{
  "arch": "gmlp",
  "model": "CTC audio transcriber",
  "dataset": "short made-up English sentences, spoken by a formant synthesiser in many voices",
  "train_examples": 26041,
  "gain_aug_db": 10,
  "time_shift_ms": 50,
  "input": "waveform_16khz",
  "tokenizer": "char",
  "vocab_size": 30,
  "norm": "rmsnorm",
  "mlp_ratio": 2.67,
  "drop_path": 0.05,
  "wave_strides": [5, 2, 2, 2, 2, 2],
  "subsampling": 2,
  "layers": 8,
  "width": 192,
  "residual_init": "zero_last",
  "optimizer": "cautious_adamw",
  "learning_rate": 0.0017,
  "beta1": 0.9,
  "beta2": 0.98,
  "eps": 1e-08,
  "max_steps": 6400,
  "batch_size": 128,
  "epochs": 31.5,
  "lr_schedule": "cosine",
  "final_lr_fraction": 0.05,
  "warmup_steps": 320,
  "weight_decay": 0.1
}
Rows from block 3 of a small CTC audio transcriber, named by matrix and row number. Rows with one number belong to one neuron. Each number is 200 + 40 x the weight over its row's rms, rounded and kept within 0 to 999. All counts start at 0.
Before each neuron's rows are labels from the 100 clips, of 14976, where the neuron reaches its largest size: "top examples" is what is common among them. Only what is clearly more common there than usual is listed. The data: short made-up English sentences, spoken by a formant synthesiser in many voices.
# u: gMLP up (value half) (model.blocks.3.mixer.u.weight, 256x192), inputs 144-191
# v: gMLP up (gate half) (model.blocks.3.mixer.v.weight, 256x192), inputs 144-191
# out: gMLP down (model.blocks.3.mixer.out.weight, 192x256, transposed), outputs 144-191

top examples: "where"; /w/; /ɛ/; sentence kind: question
u.241,244,263,187,217,222,174,205,188,158,140,251,170,236,196,227,185,208,146,244,242,206,198,150,175,193,183,175,218,244,146,242,204,254,144,211,158,188,221,277,259,246,84,263,161,219,251,273,180
v.241,165,205,221,248,193,210,224,149,157,134,139,240,234,203,176,192,200,117,190,133,254,212,197,222,203,180,192,238,142,168,163,198,158,177,150,192,259,239,218,132,211,175,106,182,177,134,234,239
out.241,169,237,282,135,220,240,208,186,204,211,178,253,279,186,240,255,137,151,145,129,207,206,206,166,198,168,263,242,195,231,180,231,227,166,191,252,212,160,139,176,160,230,170,228,198,189,120,209

top examples: /aɪ/; sentence kind: request
u.255,251,193,194,250,166,128,194,286,178,155,211,142,178,227,177,273,149,254,259,141,216,284,170,216,212,184,266,181,214,264,134,220,223,131,221,212,208,228,187,201,207,193,209,127,195,180,201,133
v.255,242,203,249,168,179,223,134,201,303,193,192,184,194,213,220,256,224,133,137,188,228,148,230,229,242,255,220,139,253,165,195,197,109,183,162,157,253,180,178,179,165,242,197,234,151,241,130,193
out.255,193,181,294,178,235,185,146,164,169,238,164,235,215,184,195,135,191,230,202,231,198,157,202,180,211,186,209,250,157,231,202,112,193,211,233,253,132,239,106,234,164,202,148,244,166,185,252,257

top examples: /s/; /eɪ/; "waits"; "works"
u.130,180,154,280,170,240,150,150,172,164,190,182,184,175,221,200,161,180,212,264,202,178,227,170,166,275,206,224,152,157,172,200,271,234,206,280,132,228,228,250,232,300,169,147,211,209,150,183,193
v.130,188,209,215,211,159,198,188,209,291,198,243,211,189,176,189,255,201,185,149,188,179,199,232,222,205,221,179,185,192,239,177,237,169,201,130,267,246,173,233,193,120,292,264,269,164,239,164,179
out.130,144,209,292,139,123,191,170,216,236,151,139,214,141,127,257,176,213,172,233,260,224,196,188,148,189,137,199,239,203,214,263,215,221,269,207,144,186,224,209,256,230,171,233,280,187,175,238,160

top examples: /h/; /u/; "who"; sentence kind: question
u.245,229,157,223,169,252,177,218,213,106,215,197,195,138,234,172,224,226,218,239,184,184,215,213,202,161,233,213,236,186,112,263,174,206,216,136,148,189,241,266,234,158,167,264,163,238,228,227,196
v.245,187,206,134,194,135,237,207,173,175,213,167,147,184,195,222,205,217,224,266,141,170,196,151,239,207,219,191,218,193,278,154,197,121,118,202,190,209,263,184,252,227,193,278,141,238,234,163,197
out.245,189,167,186,220,137,133,251,166,126,213,141,205,244,175,129,251,270,246,141,209,162,220,183,205,187,147,205,235,211,259,159,177,227,168,192,254,202,213,230,288,203,169,208,162,176,220,241,188

top examples: /h/; /ɔ/; "he"; "who"
u.202,130,171,204,219,219,205,209,185,179,204,174,228,217,193,120,89,101,184,173,211,230,169,115,242,225,226,249,184,167,145,143,208,217,253,239,167,193,164,131,208,185,250,257,268,142,205,134,194
v.202,213,117,268,161,41,200,245,172,164,148,229,227,207,173,141,214,183,241,184,188,271,251,190,198,167,192,222,168,241,156,194,194,272,176,258,224,214,238,243,248,177,258,212,226,155,233,214,211
out.202,235,165,230,208,164,165,171,218,151,215,261,218,248,258,259,165,234,237,201,196,204,279,257,237,210,229,147,230,168,160,262,182,227,143,218,214,134,260,278,205,215,133,180,162,213,115,185,164

top examples: /v/; /ɝ/; "river"; "village"
u.90,246,168,218,213,205,135,152,252,120,228,137,236,214,255,208,190,231,213,174,197,206,252,204,163,200,187,174,202,252,155,137,255,188,204,191,211,266,230,224,221,225,161,243,163,243,113,153,245
v.90,190,181,145,204,183,158,254,140,167,158,238,225,205,248,124,224,165,237,269,79,149,174,235,130,235,221,185,182,205,209,153,187,201,228,188,166,209,227,179,121,270,209,163,233,226,115,228,124
out.90,180,200,257,180,218,136,141,159,281,212,124,259,193,239,162,157,188,115,272,175,175,207,193,133,218,201,198,139,184,201,135,165,134,155,226,245,109,159,219,177,217,215,144,223,211,123,247,228

top examples: /ɝ/; /aɪ/; "driver"
u.34,162,169,89,273,211,161,283,208,201,258,161,181,225,163,200,222,207,238,217,142,188,233,226,228,211,178,160,170,161,228,124,162,149,202,237,159,234,166,175,228,232,197,236,201,188,150,213,199
v.34,194,170,245,231,141,264,194,194,245,247,165,234,182,134,172,196,148,149,159,179,221,190,122,184,200,164,126,197,208,209,297,196,218,199,220,197,206,230,229,222,212,184,142,245,214,196,164,258
out.34,252,165,167,233,207,128,150,175,201,211,221,179,200,187,280,192,261,181,118,266,233,216,203,136,221,281,61,154,243,192,184,139,257,210,235,207,232,238,123,207,140,203,162,183,195,241,220,182

top examples: /s/; /j/
u.110,197,108,162,179,122,82,135,126,182,149,187,196,238,162,160,222,167,203,218,252,212,228,233,219,219,202,198,167,185,183,139,253,224,213,242,160,213,230,162,277,254,252,204,189,179,212,251,233
v.110,266,225,180,211,234,266,218,268,219,201,226,199,225,239,186,284,77,233,182,144,230,169,199,223,157,220,241,201,200,244,159,88,181,166,181,232,203,240,191,255,143,205,293,156,204,176,170,191
out.110,232,143,184,194,249,210,146,165,210,229,285,224,227,236,102,155,191,210,197,219,189,224,183,232,162,170,261,211,257,157,258,242,213,234,125,140,225,173,222,210,193,198,221,212,210,163,147,193

top examples: /u/; number of words: 7
u.201,183,157,248,198,237,207,195,158,157,118,224,162,130,239,198,172,179,171,223,181,167,204,191,156,126,251,182,245,170,196,233,131,153,270,179,213,163,276,229,239,215,101,220,173,226,151,212,143
v.201,210,153,194,215,154,194,116,165,246,206,180,161,189,166,167,224,195,222,240,204,243,212,139,158,178,116,196,210,177,191,214,217,181,167,206,166,289,159,105,185,215,145,176,174,164,164,179,205
out.201,216,239,233,214,282,190,214,174,234,215,248,192,200,186,241,144,168,177,242,202,226,140,227,142,197,272,187,177,243,198,180,168,215,225,182,206,199,159,170,205,211,165,253,173,239,233,139,246

top examples: /s/; "wants"
u.81,182,95,114,236,170,218,194,151,166,189,139,271,227,252,179,191,157,242,211,203,257,204,181,275,202,156,221,186,213,239,159,181,206,244,197,151,262,183,142,191,157,148,203,289,215,183,150,145
v.81,239,174,184,205,175,208,179,298,193,156,281,211,201,241,152,183,236,249,255,169,130,211,166,196,199,212,134,180,265,218,158,174,221,257,238,194,175,231,218,130,257,178,232,218,275,180,195,180
out.81,142,141,155,140,195,238,234,185,196,284,178,258,229,172,158,114,234,212,221,276,193,229,196,232,225,212,222,296,131,223,229,236,187,190,180,177,191,194,229,264,220,196,255,245,159,163,195,203

top examples: /ɝ/; /l/; /eɪ/; "later"
u.46,198,219,167,233,188,187,204,213,185,193,221,138,163,212,164,178,181,263,208,129,184,171,132,206,219,149,178,130,241,171,217,240,295,198,213,230,216,224,149,243,205,152,222,201,195,219,95,177
v.46,144,270,233,192,182,163,263,143,185,157,152,235,229,259,174,214,168,173,176,187,166,220,176,209,103,243,198,223,137,168,217,175,227,137,204,225,214,212,170,221,210,103,165,229,280,218,195,219
out.46,225,247,185,157,185,174,198,205,310,249,151,277,211,261,219,204,217,170,128,190,252,220,239,232,218,218,135,212,309,261,224,169,167,177,125,272,161,177,205,163,183,240,218,272,192,167,201,274

top examples: /h/; /oʊ/; "her"; "cold"
u.76,125,152,136,197,184,139,224,140,237,210,192,225,161,216,156,193,259,151,234,181,158,232,153,103,208,259,212,146,228,161,180,265,209,208,177,191,309,148,267,186,227,152,186,141,229,165,162,183
v.76,214,195,239,268,228,171,237,224,214,177,231,197,179,188,164,173,179,125,197,155,168,169,225,195,197,165,194,163,197,178,266,232,249,245,211,114,176,227,216,254,280,129,235,215,218,208,140,178
out.76,147,149,137,165,140,146,184,168,217,126,254,122,218,121,183,122,244,185,148,122,196,240,219,157,164,241,143,203,168,187,187,159,206,185,198,172,164,167,198,136,129,243,199,189,254,186,209,207

top examples: /æ/; /l/; /b/; /k/
u.159,167,223,205,229,153,174,140,240,189,182,132,132,176,248,221,259,141,226,174,157,224,177,151,254,190,152,174,214,176,252,228,290,189,157,201,224,266,227,191,159,174,192,250,119,264,151,176,201
v.159,220,249,243,207,273,202,146,174,217,134,219,262,138,149,147,262,206,127,267,247,276,173,212,227,176,106,206,197,222,126,265,202,168,195,166,190,229,250,206,263,215,159,217,170,234,193,236,125
out.159,214,226,207,265,239,186,164,174,211,140,194,153,153,214,208,224,181,200,219,205,190,136,206,196,166,193,140,188,155,280,236,267,225,275,191,202,198,150,210,257,127,165,214,219,253,182,209,160

top examples: /aɪ/; "twice"; pink noise
u.41,208,204,216,108,226,204,235,160,250,181,171,238,239,148,264,194,221,137,231,272,229,193,239,186,146,238,167,237,226,270,258,167,215,264,155,174,162,138,183,155,167,196,200,221,231,176,177,252
v.41,203,177,178,158,202,182,152,185,192,93,190,167,223,238,150,189,153,109,138,222,236,219,239,178,227,141,199,209,199,179,178,205,182,224,135,189,214,146,167,189,197,240,189,231,198,123,217,191
out.41,168,224,222,229,244,204,205,319,218,170,226,160,200,220,108,248,159,296,211,152,148,242,147,226,251,210,199,185,139,180,250,178,158,150,228,219,236,201,218,178,209,168,265,195,108,209,192,172

top examples: /v/; /ɛ/; "every"; number of words: 8
u.243,242,210,195,198,128,213,211,198,267,194,172,186,180,231,172,227,226,240,242,112,211,216,158,161,157,196,203,159,166,237,179,212,196,220,228,209,240,109,163,165,270,239,161,203,243,156,152,241
v.243,185,185,258,237,261,146,196,173,203,176,213,221,213,202,190,218,206,138,253,157,232,128,230,138,183,158,169,212,126,151,202,249,234,216,138,140,180,253,232,224,227,118,217,227,200,266,163,159
out.243,240,278,185,154,189,185,294,220,141,198,234,200,225,241,115,214,236,273,217,199,232,214,259,233,217,216,187,188,186,198,206,205,241,169,221,255,169,207,295,141,207,204,239,239,211,210,259,164

top examples: "bridge"; /dʒ/; /b/; /ɪ/
u.126,169,174,249,159,120,190,165,174,169,121,187,152,150,180,183,208,158,236,177,163,177,213,186,113,261,195,227,276,187,152,216,239,242,243,176,110,193,198,209,220,210,212,217,116,117,95,239,163
v.126,273,144,174,247,180,139,125,124,164,133,209,143,210,203,163,150,216,222,229,185,169,240,187,267,199,163,175,256,243,108,184,253,249,192,247,213,210,235,192,207,177,67,194,196,165,166,178,119
out.126,212,234,191,220,203,144,161,227,137,237,192,103,165,170,248,193,241,176,175,189,159,230,234,160,214,263,209,236,164,215,227,207,151,142,155,195,155,201,173,141,267,179,242,199,251,251,129,200

top examples: /s/; /h/; /aʊ/; /æ/
u.124,139,172,232,188,173,220,210,226,161,105,180,230,244,268,223,124,186,136,186,204,194,219,163,238,142,225,181,276,104,218,184,179,181,165,181,214,181,209,169,192,165,200,178,230,212,138,246,206
v.124,121,189,265,192,118,230,176,159,159,228,151,167,190,212,213,239,196,182,171,228,219,188,161,158,164,183,214,178,178,177,244,152,226,139,199,226,192,212,242,245,174,205,173,227,225,201,150,241
out.124,189,170,145,162,218,241,166,189,133,155,209,189,142,182,103,198,183,153,227,264,167,205,302,157,207,187,246,228,193,245,195,231,233,218,140,169,188,203,238,261,191,195,167,248,227,233,259,114

top examples: /s/; /ɔ/; "horse"
u.143,201,196,179,126,200,186,247,224,214,143,238,176,204,216,191,184,166,143,150,211,147,231,206,132,199,237,186,278,230,163,157,143,237,233,147,127,213,171,191,192,180,182,208,133,126,129,234,174
v.143,238,247,171,208,168,210,121,156,282,194,116,130,155,196,189,164,222,201,179,222,211,165,100,163,194,231,203,159,237,236,206,177,166,259,242,209,205,214,213,258,215,230,215,199,193,205,162,240
out.143,242,248,141,156,136,206,208,167,229,137,109,182,133,67,217,241,253,263,198,236,175,156,166,202,217,158,155,197,258,208,230,223,197,206,191,163,164,137,161,161,186,227,202,190,239,223,196,202

top examples: "where"; /w/; /ɛ/; sentence kind: question
u.77,228,186,164,247,204,219,113,222,196,237,295,185,234,166,182,255,240,293,145,220,237,239,233,222,225,204,241,189,214,183,214,217,196,149,275,248,217,223,147,184,177,264,265,220,155,231,163,254
v.77,211,246,198,141,221,193,186,216,179,190,155,232,182,260,184,219,128,183,136,141,173,250,178,169,99,148,167,237,171,150,226,157,133,181,181,231,233,147,227,181,149,120,123,185,234,143,225,180
out.77,178,186,198,204,234,260,204,208,190,188,236,192,203,220,204,183,165,184,211,174,142,240,172,201,166,153,239,205,202,235,167,215,260,177,202,187,254,166,189,175,215,206,192,160,160,238,178,156

top examples: /ɪ/; /dʒ/; /v/; /b/
u.2,190,217,208,211,222,248,246,139,147,151,212,223,243,208,223,211,231,147,236,205,235,165,140,232,133,217,156,188,188,185,283,176,225,104,242,157,177,256,274,266,171,224,207,235,188,243,172,209
v.2,184,180,196,194,129,204,64,146,235,182,189,141,157,162,180,234,177,210,170,194,139,251,169,171,236,239,192,191,190,172,265,249,204,266,260,222,210,224,156,135,174,272,161,159,224,237,179,246
out.2,137,155,225,180,224,162,181,232,140,208,175,196,231,182,130,102,248,209,152,104,186,235,204,226,179,186,172,273,256,237,137,215,141,248,163,260,172,184,185,182,222,187,195,227,153,199,141,192

top examples: /v/; reverberation; /aʊ/; "every"
u.44,258,245,149,173,213,212,192,202,247,248,243,200,210,194,237,208,223,180,135,188,195,265,171,254,89,200,155,216,207,224,224,133,154,189,223,236,166,189,147,156,194,213,175,219,230,254,215,281
v.44,154,166,232,183,147,232,181,199,249,121,172,127,181,217,230,187,169,208,163,221,222,169,219,210,172,202,222,160,188,152,180,149,265,190,223,254,167,275,206,226,165,196,226,216,189,177,210,215
out.44,137,231,231,201,193,107,169,184,244,176,176,192,214,249,210,248,266,181,190,185,251,246,213,184,163,156,235,198,182,206,144,247,241,227,222,266,255,194,129,146,156,224,195,317,258,168,180,168

top examples: /aɪ/; /w/; "twice"
u.188,243,259,255,247,254,168,263,208,189,205,266,223,250,240,288,193,197,131,169,209,162,146,190,215,109,186,191,246,209,200,315,148,161,141,168,222,124,234,200,187,190,232,169,204,285,294,219,232
v.188,216,239,236,202,176,205,179,181,230,155,228,170,231,179,171,307,194,215,141,194,248,206,190,194,191,165,216,178,156,152,248,242,166,223,170,197,182,247,160,180,246,119,264,288,233,240,228,203
out.188,205,237,191,141,213,170,192,216,162,177,188,190,185,253,201,168,181,202,220,230,195,217,219,268,192,135,187,152,196,162,153,310,197,221,254,213,241,313,150,249,259,141,159,135,229,163,198,145

top examples: /v/; "river"; /dʒ/; "village"
u.229,194,126,157,164,174,162,167,157,227,207,191,141,222,306,110,161,140,267,211,213,142,228,216,154,231,232,201,178,210,120,250,181,253,219,159,239,177,123,219,191,259,175,181,236,202,103,237,120
v.229,107,201,232,237,171,181,206,176,200,197,197,242,237,220,151,227,156,158,228,181,195,107,219,183,228,211,206,187,236,171,167,143,137,248,167,183,221,306,225,169,215,176,129,317,173,169,209,192
out.229,137,190,229,285,236,217,240,193,160,240,201,262,171,199,182,244,201,189,191,153,298,241,174,274,175,191,158,212,222,266,134,235,236,135,199,154,228,174,192,195,143,220,154,201,185,253,225,288

top examples: /h/; "he"; number of words: 7; "his"
u.118,225,183,197,142,205,189,208,185,214,171,246,121,119,246,206,191,181,201,237,229,123,182,188,115,214,216,216,152,164,191,207,198,220,237,172,152,179,222,259,254,275,141,173,176,123,197,174,121
v.118,221,166,262,225,153,222,135,171,170,137,195,178,106,237,137,195,125,175,180,239,238,194,159,188,223,196,211,180,201,162,249,198,210,131,166,194,244,217,233,171,211,163,218,168,168,146,114,111
out.118,210,237,165,216,182,195,234,241,287,236,189,244,281,208,216,151,257,175,114,137,179,202,232,215,169,242,169,157,229,224,174,166,187,202,247,206,138,190,152,202,194,269,223,189,183,236,198,194

top examples: /ʊ/; /d/; /g/; "good"
u.10,163,190,180,221,140,107,214,166,215,194,183,170,255,254,215,155,220,250,155,192,218,208,174,214,227,220,220,137,138,177,218,235,224,229,191,222,185,188,181,289,264,185,255,235,225,230,255,207
v.10,172,130,173,136,218,274,163,204,205,110,253,170,187,166,152,209,219,212,231,210,260,225,177,200,255,120,201,220,168,230,165,218,176,123,235,203,256,109,219,189,255,149,192,119,197,227,151,177
out.10,264,183,202,222,146,259,214,298,176,219,205,192,134,164,217,253,120,181,202,238,214,171,219,196,249,212,277,166,185,181,202,192,149,137,126,184,249,232,237,149,147,212,182,203,178,177,249,197

top examples: /h/; /u/; sentence kind: question; "who"
u.204,181,224,263,208,254,211,220,243,163,222,189,210,133,227,261,198,174,160,269,226,192,181,223,203,199,215,255,257,154,230,270,273,166,222,257,90,259,255,262,255,188,214,208,189,237,290,231,203
v.204,149,211,186,163,210,275,173,131,186,186,212,155,130,184,276,164,212,195,233,268,143,203,170,140,193,204,175,187,259,255,223,202,258,247,196,236,205,278,252,201,155,167,151,169,214,207,108,233
out.204,181,236,269,168,201,200,182,162,241,232,226,214,258,260,80,198,273,160,214,205,201,168,252,239,194,230,130,244,241,246,184,181,225,156,163,219,225,276,146,132,151,191,134,205,229,221,179,189

top examples: /æ/; /ð/; "that"; sentence kind: statement
u.108,157,199,325,186,205,181,220,125,215,253,219,231,191,209,219,185,195,207,289,237,208,196,179,173,140,211,131,161,241,223,264,242,223,190,141,240,260,278,235,213,221,154,187,211,241,161,166,194
v.108,164,193,194,163,144,237,261,124,225,266,241,248,122,179,128,208,233,223,152,173,128,180,186,76,178,157,192,152,182,182,250,179,206,206,151,191,207,219,159,129,234,254,134,176,162,160,191,225
out.108,112,200,219,166,138,221,244,226,273,108,118,110,221,167,188,109,195,111,148,217,195,172,236,133,181,223,151,200,171,199,141,197,216,243,182,194,218,167,193,145,192,166,236,230,93,171,197,199

top examples: /u/; /b/; "blue"; "new"
u.102,260,197,169,187,172,217,226,234,243,230,196,134,203,289,203,226,180,211,236,160,162,183,212,198,181,221,199,133,106,197,168,179,190,207,179,230,306,137,249,174,242,102,235,187,205,216,238,176
v.102,267,178,227,219,213,240,162,199,249,238,168,173,214,221,220,226,192,227,147,154,224,118,167,197,187,209,167,224,257,268,143,294,156,197,185,233,202,214,227,152,146,197,178,179,188,224,119,187
out.102,232,207,222,127,218,278,142,218,153,165,239,168,229,175,213,174,270,211,149,162,231,189,270,233,188,294,195,201,209,174,191,196,202,170,243,197,159,244,185,157,99,288,217,172,232,243,133,151

top examples: /ɪ/; sentence kind: statement; /s/; /ð/
u.32,170,205,170,190,230,210,182,142,143,199,232,206,196,260,237,148,197,156,203,201,229,219,221,180,210,208,151,217,142,165,229,148,274,234,224,241,192,189,196,262,280,235,190,261,206,232,218,200
v.32,230,172,222,219,157,185,139,125,226,203,209,231,140,172,225,215,147,198,266,163,116,176,193,182,225,175,111,160,221,145,173,249,168,236,112,170,293,258,227,157,148,173,182,227,163,211,158,162
out.32,195,200,217,197,241,112,224,173,185,158,239,206,215,197,139,197,146,188,186,203,290,177,255,157,266,216,209,172,199,201,171,205,175,176,217,219,96,251,130,186,191,281,242,177,241,284,220,206

top examples: /aɪ/; "twice"
u.33,122,155,221,198,164,200,227,150,235,160,174,220,140,235,171,190,220,169,217,112,162,110,160,123,186,258,213,247,145,240,149,151,164,285,151,182,186,171,280,230,172,260,167,205,168,181,167,123
v.33,216,199,248,176,179,235,175,183,245,205,271,207,213,184,193,249,192,251,202,139,310,220,170,204,179,143,187,170,234,229,159,249,174,118,175,215,223,255,151,149,182,142,163,202,235,216,160,222
out.33,173,185,159,168,189,239,140,228,172,245,222,294,183,171,247,174,265,213,215,219,239,209,199,153,206,187,216,175,240,199,225,173,237,165,193,125,215,107,177,221,196,158,163,218,192,201,182,185

top examples: /æ/; "path"; /θ/; "hat"
u.58,266,238,169,209,223,254,219,248,202,231,179,245,195,230,249,253,259,162,171,235,153,223,203,156,96,186,151,236,256,175,262,183,219,158,164,186,200,191,199,205,119,184,224,183,209,248,120,222
v.58,184,225,161,224,230,169,111,219,164,125,197,245,161,201,178,182,204,218,191,204,193,176,221,262,213,104,241,247,191,150,219,273,181,129,171,206,279,245,189,114,153,157,202,228,181,127,254,144
out.58,110,247,138,169,228,188,167,248,194,150,174,242,194,257,191,187,249,170,164,161,168,167,207,258,161,245,247,222,264,180,208,194,213,162,167,217,194,176,126,240,178,321,326,143,251,165,229,317

top examples: /u/; "usual"; /ʒ/; "blue"
u.66,259,208,227,152,172,210,192,196,242,202,190,204,120,278,218,174,214,176,269,149,152,190,216,94,179,142,232,165,185,188,219,219,220,200,94,165,196,178,184,201,274,145,195,159,200,181,138,162
v.66,201,216,234,99,147,206,207,282,245,219,232,226,245,212,186,266,191,210,130,158,226,179,208,226,166,233,207,202,210,214,122,240,217,182,198,251,224,212,180,134,102,270,201,289,194,207,136,188
out.66,214,293,219,182,199,199,179,173,240,268,179,194,197,254,309,196,160,217,253,234,169,153,222,237,225,193,205,232,167,183,168,250,148,263,283,237,224,207,225,166,197,179,161,244,176,196,149,232

top examples: /s/; /h/; /aʊ/; "house"
u.107,282,247,235,208,266,179,182,220,142,126,210,236,224,222,230,233,118,228,221,252,234,193,227,261,179,189,160,221,216,227,191,157,158,177,139,176,244,247,211,182,175,198,192,173,214,185,222,197
v.107,154,141,208,191,175,171,203,121,169,168,145,238,233,155,167,141,211,148,191,279,229,261,129,155,222,221,232,158,136,138,270,183,261,204,255,184,233,217,189,209,243,171,117,237,194,223,214,236
out.107,154,170,169,257,158,199,172,201,190,247,168,220,187,138,211,269,228,194,207,226,208,213,136,142,214,222,176,204,147,292,243,192,185,233,277,179,167,204,239,245,191,188,183,198,225,157,254,267

top examples: /v/; /ɛ/; /i/; number of words: 5
u.65,221,221,230,225,201,160,202,197,262,264,203,160,83,230,173,182,199,200,132,151,175,203,114,199,185,170,176,238,164,249,147,244,177,276,199,270,224,222,232,132,198,239,85,214,243,123,190,197
v.65,193,251,253,154,216,266,175,272,145,211,220,243,194,181,221,175,220,218,174,158,202,165,205,264,181,174,226,164,158,102,193,220,261,140,186,236,253,216,172,184,243,235,255,259,211,232,194,238
out.65,202,245,142,138,198,175,243,145,189,208,84,225,288,250,205,187,168,255,202,193,233,237,203,214,260,197,177,189,199,250,189,165,263,286,193,182,126,218,197,252,134,194,304,221,155,271,205,177

top examples: /s/; /ɔ/; "horse"; "mouse"
u.82,157,177,235,219,221,208,136,126,274,180,179,253,219,200,211,213,183,185,254,253,267,164,213,129,204,214,249,101,214,240,248,210,176,194,196,213,226,157,180,179,193,249,251,215,269,212,199,230
v.82,190,182,159,261,176,208,181,222,185,242,171,213,203,229,137,196,184,205,186,110,241,229,202,237,244,213,158,109,216,217,212,202,262,179,214,275,222,244,218,293,193,178,263,282,226,198,165,196
out.82,194,169,220,158,205,154,185,280,202,265,224,176,243,208,178,268,213,115,209,214,232,192,143,233,208,163,238,122,215,170,217,240,129,325,198,139,193,242,175,226,211,230,156,267,245,283,127,222

top examples: "where"; "was"
u.0,182,227,196,228,189,204,197,253,179,203,198,167,196,235,173,197,107,206,254,215,275,159,131,157,188,207,204,186,228,165,176,232,178,180,145,171,266,142,215,180,172,139,258,141,164,115,204,165
v.0,143,154,268,199,122,185,205,203,258,176,174,178,224,199,123,142,199,159,175,250,288,241,127,225,197,207,205,183,128,193,143,201,151,98,232,226,252,196,261,172,207,230,189,195,125,196,174,235
out.0,194,236,260,164,153,224,201,185,244,254,192,222,257,171,241,178,239,232,138,182,182,197,313,197,197,152,233,198,147,222,234,141,230,219,258,137,111,197,133,276,191,252,224,239,197,315,222,242

top examples: /h/; /u/; "who"; sentence kind: question
u.85,233,228,255,226,273,211,229,250,187,164,255,243,89,226,202,241,187,225,285,184,197,171,229,212,185,176,195,200,138,196,313,139,188,208,164,150,205,258,235,279,235,152,123,272,240,176,218,186
v.85,197,206,190,237,219,192,217,189,232,188,233,156,223,240,173,144,240,162,221,222,168,181,183,179,170,204,121,164,229,200,252,201,253,234,202,223,208,175,249,164,170,123,224,168,241,173,220,163
out.85,168,172,184,299,214,265,182,75,229,206,186,140,185,167,213,174,207,190,173,161,149,141,156,187,191,205,133,236,200,216,185,234,157,189,215,201,149,164,254,136,144,201,233,201,192,226,192,222

top examples: "a"
u.217,211,207,198,193,227,187,147,202,138,132,230,253,170,210,256,248,174,233,287,241,268,206,195,237,126,162,236,120,151,209,197,154,198,163,161,166,192,266,196,253,165,181,209,194,259,185,131,224
v.217,177,140,276,134,113,200,180,145,176,194,144,232,140,198,149,173,132,212,180,289,207,237,185,133,219,177,272,144,140,170,203,181,283,239,266,143,224,202,206,212,231,257,194,178,211,149,260,211
out.217,117,172,260,213,167,238,255,224,191,206,243,187,228,121,167,147,217,225,168,171,185,160,191,204,205,187,204,282,217,245,210,179,194,237,207,217,219,166,220,270,222,144,157,211,126,203,224,189

top examples: /ɪ/; /h/; "his"; number of words: 8
u.242,188,239,161,172,218,162,251,227,161,188,144,187,246,179,229,94,159,234,184,193,195,238,164,253,195,227,206,171,160,133,173,273,261,196,192,269,172,131,198,176,181,190,205,261,198,192,225,234
v.242,183,208,187,175,207,194,227,134,188,216,198,171,243,188,142,185,223,265,189,103,214,181,137,208,188,189,205,209,137,167,110,231,242,152,202,227,241,199,261,205,199,191,233,133,171,168,173,229
out.242,136,193,282,180,213,214,189,194,264,158,206,216,166,157,237,198,206,166,242,262,234,206,288,209,218,206,184,233,254,255,198,153,207,273,178,187,194,202,244,203,287,225,220,178,186,188,273,191